{
  "arch": "vit",
  "model": "CTC image transcriber",
  "dataset": "numbers of one to four digits printed on busy colour backdrops",
  "train_examples": 147500,
  "image_size": 32,
  "crop_scale_min": 1,
  "horizontal_flip": false,
  "color_jitter": 0.2,
  "tokenizer": "char",
  "vocab_size": 14,
  "norm": "layernorm",
  "norm_position": "pre",
  "hidden_act": "squared_relu",
  "mlp_ratio": 2,
  "head_dim": 48,
  "fused_qkv": false,
  "bias": "none",
  "qk_norm": false,
  "parallel_block": true,
  "inner_norm": false,
  "patch_size": [4, 4],
  "conv_stem": true,
  "layers": 8,
  "width": 320,
  "positions": "rope",
  "init": "trunc_normal_002",
  "residual_init": "zero_last",
  "optimizer": "soap",
  "beta2": 0.95,
  "learning_rate": 0.0013,
  "beta1": 0.95,
  "shampoo_beta": 0.95,
  "eps": 1e-08,
  "precondition_frequency": 16,
  "max_precond_dim": 1024,
  "one_sided": false,
  "adamw_lr_other_params": 0.0018,
  "adaptive_grad_clip": 0.05,
  "cautious_weight_decay": true,
  "max_steps": 11200,
  "batch_size": 64,
  "epochs": 4.9,
  "lr_schedule": "linear",
  "final_lr_fraction": 0.1,
  "warmup_steps": 560,
  "weight_decay": 0.07,
  "adamw_weight_decay_other_params": 0.05
}
Rows from block 3 of a small CTC image transcriber, named by matrix and row number. Rows with one number belong to one neuron. Each number is 50 + 15 x the weight over its row's rms, rounded and kept within 0 to 99. All counts start at 0. After the name is the row's rms in percent of the matrix's.
Before each neuron's rows are labels from the 100 images, of 14976, where the neuron reaches its highest value: "strongest on" is what is common among them; "lies over" is the class under the peak. Only what is clearly more common there than usual is listed. The data: numbers of one to four digits printed on busy colour backdrops.
# fc1: MLP up (model.blocks.3.mlp.fc1.weight, 640x320), inputs 240-319
# fc2: MLP down (model.blocks.3.mlp.fc2.weight, 320x640, transposed), outputs 240-319

strongest on: the digit 2; first digit: 2; last digit: 2; last digit: 4
lies over: digit 2
fc1.594 120:58 64 37 66 58 43 44 65 64 38 41 47 68 31 60 59 34 75 56 42 35 85 59 38 36 50 61 29 55 53 73 41 50 26 55 61 38 34 49 62 51 33 53 54 61 56 47 72 83 58 51 58 19 53 64 53 77 68 52 59 68 58 47 50 63 08 57 45 58 34 59 59 59 26 87 64 46 64 62 39
fc2.594 116:55 57 21 40 21 44 58 45 63 58 42 52 56 62 35 38 42 38 63 52 61 57 53 31 73 36 33 43 33 35 73 56 19 49 37 36 63 45 47 70 55 69 70 36 77 66 72 73 48 74 61 31 09 71 39 60 50 50 74 65 43 70 75 63 53 48 27 31 41 69 81 49 60 50 37 49 20 57 60 47

strongest on: the digit 7; length: three; last digit: 7; first digit: 7
lies over: digit 7
fc1.215 112:46 60 50 41 69 40 51 43 52 27 46 92 40 31 41 56 64 51 28 36 44 41 29 40 35 56 52 54 12 54 23 39 28 57 28 58 40 76 49 55 53 55 53 36 29 20 55 33 36 81 44 45 50 47 66 51 62 62 26 44 32 54 22 62 54 53 60 64 62 13 81 63 37 52 39 76 66 48 60 75
fc2.215 116:45 72 44 58 48 62 61 47 40 56 55 38 43 34 06 51 51 50 63 60 45 29 54 25 60 43 59 62 70 42 75 58 68 43 30 50 39 53 51 11 47 72 42 37 71 47 83 62 68 48 36 58 47 59 62 48 70 66 64 50 71 46 69 53 52 65 37 48 28 15 35 28 50 52 36 49 58 18 46 52

strongest on: the digit 1; last digit: 1; first digit: 1
lies over: digit 1
fc1.503 086:77 37 48 51 48 75 55 38 67 51 51 64 26 45 33 47 62 60 44 79 65 65 45 45 16 46 39 68 28 52 51 55 40 55 65 52 20 46 48 41 49 52 19 51 53 48 28 62 48 57 22 40 57 97 43 56 59 51 78 56 45 59 37 62 37 47 67 29 47 64 58 27 66 47 54 44 75 62 67 31
fc2.503 090:66 69 38 63 56 48 53 43 43 45 34 78 53 54 46 58 50 45 57 66 54 51 41 24 45 45 81 48 11 47 53 45 42 36 38 38 43 70 47 33 48 45 48 35 33 34 51 05 53 48 40 80 44 53 36 42 74 49 34 66 52 32 58 09 61 51 45 34 47 31 51 62 53 61 54 60 34 71 46 41

strongest on: the digit 1; last digit: 1; first digit: 1
lies over: digit 1
fc1.598 090:32 56 56 71 36 30 29 81 54 54 70 61 49 37 57 43 51 39 56 55 39 62 39 64 61 28 49 45 66 28 38 25 31 74 42 50 45 39 70 50 61 53 46 58 44 40 65 62 43 57 19 48 51 42 58 77 55 65 46 51 53 55 32 40 44 87 78 36 36 53 61 51 53 40 46 71 67 42 31 79
fc2.598 086:53 36 50 49 84 48 33 59 52 38 45 50 47 62 23 46 56 96 23 12 40 63 39 41 47 42 47 58 50 56 42 66 52 36 39 37 53 35 74 60 72 56 13 48 42 59 31 52 34 55 72 52 50 54 65 59 32 42 39 48 62 36 57 30 38 50 20 61 22 61 33 64 49 39 60 45 38 49 50 67

strongest on: length: four; the digit 8; the digit 9
lies over: digit 8
fc1.51 129:38 72 48 29 62 36 67 59 37 45 49 24 43 60 91 46 46 76 59 38 78 58 72 55 65 55 76 66 39 59 49 52 71 41 71 70 44 57 42 60 40 53 67 48 53 59 44 47 54 21 57 60 40 61 57 31 83 49 67 48 72 42 50 76 50 47 57 55 33 25 60 40 17 44 42 34 37 73 54 61
fc2.51 117:33 71 58 37 47 65 37 33 63 37 41 63 38 56 46 47 15 41 37 47 60 40 42 37 40 60 33 55 44 53 46 17 51 43 58 67 47 62 35 46 63 44 52 51 52 56 25 63 54 42 52 53 45 55 94 78 78 45 13 46 53 58 67 33 57 47 44 46 44 67 52 31 44 35 37 53 33 32 46 53

strongest on: the digit 9; first digit: 9; last digit: 9; length: two
lies over: digit 9
fc1.174 116:40 30 82 72 69 42 48 72 55 55 65 36 67 67 37 62 57 59 61 60 64 49 46 49 80 48 42 32 53 49 29 52 56 43 71 50 67 46 53 46 53 55 55 43 33 22 66 45 57 40 69 56 36 66 52 52 62 47 56 36 45 50 62 59 53 88 56 56 49 39 63 49 48 45 62 48 42 68 41 84
fc2.174 109:60 55 38 73 59 65 61 36 54 56 33 57 42 71 22 63 46 69 66 39 30 69 49 50 79 41 38 74 51 56 33 66 66 42 50 28 53 62 38 56 51 33 41 46 43 35 38 51 42 36 15 20 24 69 77 28 50 46 80 48 51 60 71 47 71 48 34 53 58 60 28 35 71 36 39 76 47 65 49 57

strongest on: bold; length: one; first digit: 0; last digit: 0
lies over: digit 0
fc1.386 096:58 68 21 54 51 27 59 48 44 71 64 66 67 33 15 40 53 74 44 53 57 51 34 72 54 57 43 60 72 63 59 44 38 27 65 34 19 47 38 22 53 60 55 45 45 53 51 35 40 65 71 56 64 65 47 69 46 30 61 40 41 42 53 53 49 34 12 43 42 40 69 48 44 33 30 62 78 48 34 59
fc2.386 091:56 73 61 51 37 53 70 51 75 48 69 43 39 56 34 28 44 46 36 69 40 46 46 40 37 67 99 36 49 42 48 28 63 62 29 40 69 55 33 67 65 43 47 41 60 48 51 42 67 48 55 48 47 46 62 48 65 44 65 54 59 45 47 27 44 70 64 43 68 66 63 18 67 47 57 41 71 54 39 59

strongest on: the digit 4; italic; last digit: 4; first digit: 4
lies over: digit 4
fc1.19 124:47 56 67 59 50 19 39 39 56 39 67 60 54 71 61 38 56 43 48 44 40 64 39 33 31 37 46 73 46 50 40 66 41 72 29 61 35 32 24 52 39 52 64 72 48 51 42 46 25 43 62 55 71 54 66 53 65 63 41 43 62 46 68 74 64 46 58 61 57 20 59 57 34 75 68 62 62 26 49 52
fc2.19 106:66 46 43 40 26 55 23 63 44 51 80 55 42 32 30 64 62 35 66 61 29 52 53 46 42 63 74 42 33 51 38 47 51 77 53 33 44 45 38 53 40 53 53 45 40 53 60 45 46 48 77 51 15 62 20 50 46 49 54 33 40 14 68 55 34 85 36 46 60 33 39 13 68 44 54 42 44 32 52 46

strongest on: the digit 8; first digit: 8; last digit: 8
lies over: digit 8
fc1.244 127:43 68 48 49 50 41 59 51 40 43 16 30 23 59 49 73 28 36 65 49 51 38 40 34 42 54 46 80 69 54 41 42 40 41 69 95 59 68 42 52 62 28 61 45 40 52 39 43 97 66 64 53 73 61 36 40 54 29 60 21 46 29 32 61 18 65 49 39 38 32 62 46 58 53 57 49 48 52 33 22
fc2.244 115:27 57 33 52 66 50 46 47 68 39 52 62 52 72 58 29 47 51 37 51 63 33 56 24 67 54 43 52 64 31 39 45 13 43 61 55 51 44 38 50 70 58 65 75 62 57 29 51 50 37 54 95 51 37 46 48 94 46 52 45 58 43 51 60 65 73 49 49 56 53 61 68 49 30 64 47 42 37 50 56

strongest on: the digit 8; length: four; last digit: 8; first digit: 8
lies over: digit 8
fc1.55 101:35 58 36 47 58 37 47 58 57 39 59 57 32 56 48 33 50 50 37 22 67 40 21 62 83 50 84 55 44 82 48 43 42 56 63 34 53 51 42 51 59 58 55 50 44 77 53 20 33 42 58 60 42 67 17 62 71 61 49 59 80 44 43 73 73 41 22 65 15 58 68 49 51 45 41 36 58 46 53 37
fc2.55 093:36 57 49 70 40 42 74 28 46 46 36 19 67 42 57 49 57 69 47 65 26 57 61 53 33 49 54 50 76 68 55 29 27 58 62 47 33 73 46 32 74 50 29 53 43 58 48 74 62 26 64 53 60 57 46 51 25 47 30 52 42 60 56 69 64 70 67 40 18 35 59 44 67 49 63 52 29 26 52 50

strongest on: the digit 4; last digit: 4; length: two; first digit: 4
lies over: digit 4
fc1.201 100:56 60 31 47 54 70 48 56 47 23 66 50 61 46 44 37 48 54 45 40 66 40 61 43 34 30 48 48 69 55 56 49 60 40 36 33 50 54 29 58 40 35 57 45 44 42 63 67 53 32 58 31 41 48 18 45 26 58 65 15 47 39 71 64 42 58 58 30 73 60 55 28 42 47 48 52 54 43 59 36
fc2.201 096:65 48 35 56 73 50 50 38 37 55 35 54 40 61 59 55 53 79 57 50 74 31 31 54 80 68 50 72 57 32 36 44 34 50 27 48 34 26 45 42 38 56 41 53 40 63 54 22 40 71 68 89 52 55 99 43 28 60 39 48 22 59 65 37 49 49 63 65 38 60 47 52 42 47 49 63 56 35 58 57

strongest on: the digit 4; last digit: 4; first digit: 4; last digit: 1
lies over: digit 4
fc1.115 120:63 47 56 69 41 57 36 60 53 40 56 61 62 60 46 67 52 36 37 59 47 25 76 55 29 48 50 66 63 48 57 56 64 61 28 40 52 47 37 44 32 51 42 74 44 36 43 45 23 36 35 42 48 67 41 46 67 40 44 47 46 34 48 59 43 47 20 30 44 63 42 58 36 59 78 47 33 58 88 36
fc2.115 122:60 50 55 46 59 46 66 60 60 73 56 32 52 43 64 49 48 43 82 36 61 36 25 48 61 58 38 54 57 58 75 00 75 32 63 56 48 36 45 64 49 59 67 55 47 68 50 50 25 44 35 17 55 24 52 19 39 57 18 42 21 35 53 20 58 52 71 66 46 08 26 46 59 34 32 34 47 59 54 63

strongest on: length: one; the digit 0; last digit: 0; first digit: 6
lies over: digit 0
fc1.491 121:40 65 34 44 96 73 44 58 52 60 59 71 44 36 43 47 61 62 48 74 58 44 45 56 44 37 59 62 64 86 31 57 30 36 45 76 33 56 52 61 54 62 65 39 44 54 59 62 40 38 66 44 40 62 66 41 82 13 66 38 41 55 55 44 72 47 34 27 53 32 51 23 55 25 44 45 60 51 63 48
fc2.491 114:38 45 35 60 60 24 60 51 34 17 29 54 41 55 52 62 66 28 57 62 33 65 72 35 57 63 66 43 51 46 63 37 54 60 29 57 34 46 64 20 53 56 82 44 30 55 66 22 55 74 50 84 70 56 50 46 49 84 58 45 45 70 41 58 36 59 46 61 84 48 36 54 65 28 58 46 31 58 34 51

strongest on: the digit 2; first digit: 2; last digit: 2
lies over: digit 2
fc1.608 108:64 46 29 54 54 51 58 43 46 51 71 43 64 52 70 51 89 40 97 51 47 62 82 53 45 38 36 72 22 26 70 55 54 52 44 78 74 51 39 58 66 18 64 66 44 71 48 64 59 33 59 57 40 52 32 48 52 47 46 71 23 64 62 39 50 48 56 30 55 40 36 62 68 47 64 46 71 40 50 45
fc2.608 108:51 42 60 30 35 61 63 79 58 35 59 54 54 64 58 45 46 42 32 58 45 80 71 34 53 52 47 36 38 46 58 37 31 62 50 63 69 60 61 57 34 41 27 41 76 48 41 49 68 32 46 33 41 34 61 58 56 53 32 52 78 41 16 46 48 54 40 69 27 58 71 55 39 34 37 43 66 39 21 45

strongest on: length: one; the digit 4; first digit: 4; last digit: 4
lies over: digit 4
fc1.373 110:51 27 53 35 34 43 61 80 56 53 61 37 39 49 41 33 65 70 66 20 62 72 67 30 60 57 64 77 28 51 16 42 22 36 51 35 41 49 60 63 66 22 51 53 31 16 51 64 48 48 50 72 12 54 68 42 31 62 45 56 42 59 68 70 48 62 66 35 24 92 36 43 42 57 54 42 39 41 59 47
fc2.373 116:66 63 67 46 48 74 72 61 54 84 52 64 56 56 65 51 54 29 41 44 63 37 27 33 65 28 42 44 49 61 23 49 31 53 50 45 78 44 51 46 28 41 38 93 42 64 38 50 38 59 48 67 34 50 63 44 59 65 70 48 30 53 65 31 46 60 41 38 57 29 43 48 45 70 45 78 64 52 39 45

strongest on: the digit 4; length: four; last digit: 4
lies over: digit 4
fc1.285 114:47 42 53 66 66 59 59 54 19 49 63 52 45 64 73 30 52 44 62 31 65 58 63 53 34 53 57 80 57 53 58 26 59 48 71 43 72 61 55 55 71 28 28 38 39 64 51 49 52 30 20 61 58 36 47 50 72 49 47 49 83 56 61 46 58 46 12 51 18 25 75 41 46 91 43 57 29 23 57 57
fc2.285 097:54 18 34 83 45 77 59 74 18 65 75 48 49 69 50 44 30 47 62 43 40 52 48 76 53 42 66 42 52 63 22 47 57 41 44 24 24 56 36 26 78 49 59 58 41 33 46 43 55 44 62 64 63 38 32 55 66 65 44 39 54 50 61 44 56 69 52 51 59 60 73 37 32 56 87 46 59 76 81 40

strongest on: the digit 8; first digit: 8; last digit: 8
lies over: digit 8
fc1.163 092:58 69 42 49 63 58 54 53 58 39 54 78 37 48 64 49 10 53 32 70 60 62 84 49 52 52 83 90 55 54 58 89 42 69 54 66 63 58 51 44 93 54 50 45 73 59 16 32 69 26 60 44 44 59 37 55 59 54 25 75 43 32 35 75 55 60 55 62 49 56 63 46 51 30 53 41 45 55 67 50
fc2.163 095:52 38 44 66 68 32 58 42 60 07 36 24 56 55 51 56 27 68 47 60 56 64 38 45 24 43 31 32 60 43 21 47 38 45 54 20 61 42 69 50 72 43 18 50 67 56 71 46 11 73 64 32 57 87 32 63 28 38 54 51 53 39 41 69 50 52 40 40 61 30 51 39 68 55 50 63 78 45 40 80

strongest on: the digit 4; last digit: 4; first digit: 4
lies over: digit 4
fc1.437 102:50 51 18 58 71 58 53 50 37 08 36 42 34 45 35 51 39 69 46 52 79 41 34 81 60 69 41 59 60 27 61 47 68 54 53 25 51 50 75 13 45 43 47 36 73 39 53 57 41 66 71 27 55 50 50 24 52 59 42 49 35 40 44 61 39 54 65 40 63 45 55 43 45 46 41 56 47 47 26 39
fc2.437 104:53 55 56 20 45 36 71 24 40 38 78 62 67 79 45 40 44 33 50 41 31 59 43 42 59 51 81 64 34 44 56 60 58 80 50 53 53 53 44 45 56 62 51 31 39 61 45 76 55 56 65 46 58 50 81 50 43 63 43 22 46 39 51 47 68 57 56 36 77 43 56 52 63 53 59 70 47 62 73 33

strongest on: the digit 9; last digit: 9; first digit: 9; length: one
lies over: digit 9
fc1.626 120:42 60 46 49 36 57 67 48 55 15 84 33 45 52 58 09 78 64 70 69 55 50 50 56 40 41 49 51 43 43 70 33 70 46 81 59 54 56 60 58 45 38 48 30 50 57 56 49 63 51 24 62 40 52 55 47 65 41 30 56 33 37 22 56 76 40 53 64 65 66 52 68 45 56 78 43 55 49 66 67
fc2.626 116:67 13 35 73 59 69 29 60 36 56 84 66 60 41 59 41 45 73 32 44 41 38 56 45 51 56 50 70 37 55 46 43 27 42 61 49 73 52 65 58 38 53 61 63 61 62 47 79 44 32 51 45 59 47 85 26 84 61 66 39 40 73 28 63 63 62 59 33 70 15 26 46 44 27 68 27 58 49 62 20

strongest on: the digit 8; length: four; last digit: 8; first digit: 8
lies over: digit 8
fc1.434 119:00 43 48 44 62 56 43 57 47 44 27 58 35 45 70 62 75 73 59 33 62 29 34 42 52 36 78 50 71 55 49 49 50 50 42 74 55 77 51 43 56 46 58 73 54 56 34 45 50 46 73 72 65 82 61 52 55 35 43 43 58 70 83 46 55 24 44 39 54 66 68 17 37 77 26 69 35 55 44 49
fc2.434 098:85 55 25 41 37 42 37 81 50 28 45 42 67 29 42 28 58 50 60 44 69 29 27 43 60 20 56 50 59 49 50 46 43 35 81 52 45 66 51 60 44 39 75 86 47 43 61 73 56 42 28 53 42 50 54 48 38 27 32 39 57 39 47 60 57 57 49 68 27 35 48 13 42 33 29 57 50 34 35 71

strongest on: the digit 1; first digit: 1; last digit: 1
lies over: digit 1
fc1.540 072:45 67 47 82 52 42 54 29 68 73 47 44 69 58 50 61 53 18 50 64 62 21 45 62 44 31 62 46 74 52 42 64 15 30 51 59 27 33 63 47 43 44 52 34 61 44 36 84 40 65 38 33 47 44 83 56 51 67 54 61 64 55 67 61 60 48 35 55 72 45 61 54 51 43 55 49 63 48 42 69
fc2.540 074:40 47 39 67 73 69 38 34 64 21 52 48 49 46 61 40 42 50 63 72 37 68 67 44 64 42 78 34 43 43 22 68 53 47 72 35 55 58 43 52 45 34 50 75 59 48 23 68 43 61 71 41 53 25 72 56 65 08 65 40 43 51 42 74 44 52 45 30 50 42 55 65 65 44 60 34 36 18 35 58

strongest on: the digit 8; first digit: 8; last digit: 8
lies over: digit 8
fc1.567 086:41 71 57 38 73 18 72 41 45 49 57 58 48 56 72 60 36 72 51 57 51 30 62 45 50 39 32 42 64 42 50 48 70 53 55 65 69 23 66 46 88 39 52 45 55 64 67 36 34 12 49 34 52 63 42 42 38 54 59 29 73 33 43 39 17 44 29 52 39 46 59 36 43 13 36 55 62 59 53 58
fc2.567 085:65 37 84 45 38 33 39 30 27 63 25 56 55 40 42 70 62 25 63 54 53 65 38 34 36 58 64 64 48 49 44 49 53 38 89 43 68 85 31 32 37 40 53 44 30 39 68 30 34 39 62 37 34 52 49 47 41 55 49 46 33 45 62 56 31 53 62 53 56 72 49 61 55 40 49 55 19 58 36 72

strongest on: the digit 4; first digit: 4; last digit: 4
lies over: digit 4
fc1.625 109:43 70 52 54 64 35 25 68 65 55 44 51 47 49 40 58 37 64 43 52 46 63 20 43 50 92 39 26 42 54 35 58 38 22 52 23 23 53 47 28 85 44 39 87 54 29 55 57 31 39 31 62 53 52 46 74 40 48 79 63 38 32 47 33 21 48 75 75 35 95 37 34 51 62 56 56 39 52 66 38
fc2.625 113:70 30 29 42 23 61 75 34 76 80 38 28 54 61 25 57 65 48 64 94 63 34 34 45 38 34 70 58 39 46 25 20 61 42 58 47 63 31 34 44 33 55 55 52 30 66 46 58 41 63 50 41 41 49 60 43 45 53 56 55 57 44 70 59 56 60 57 63 29 48 65 51 41 38 63 59 49 65 43 61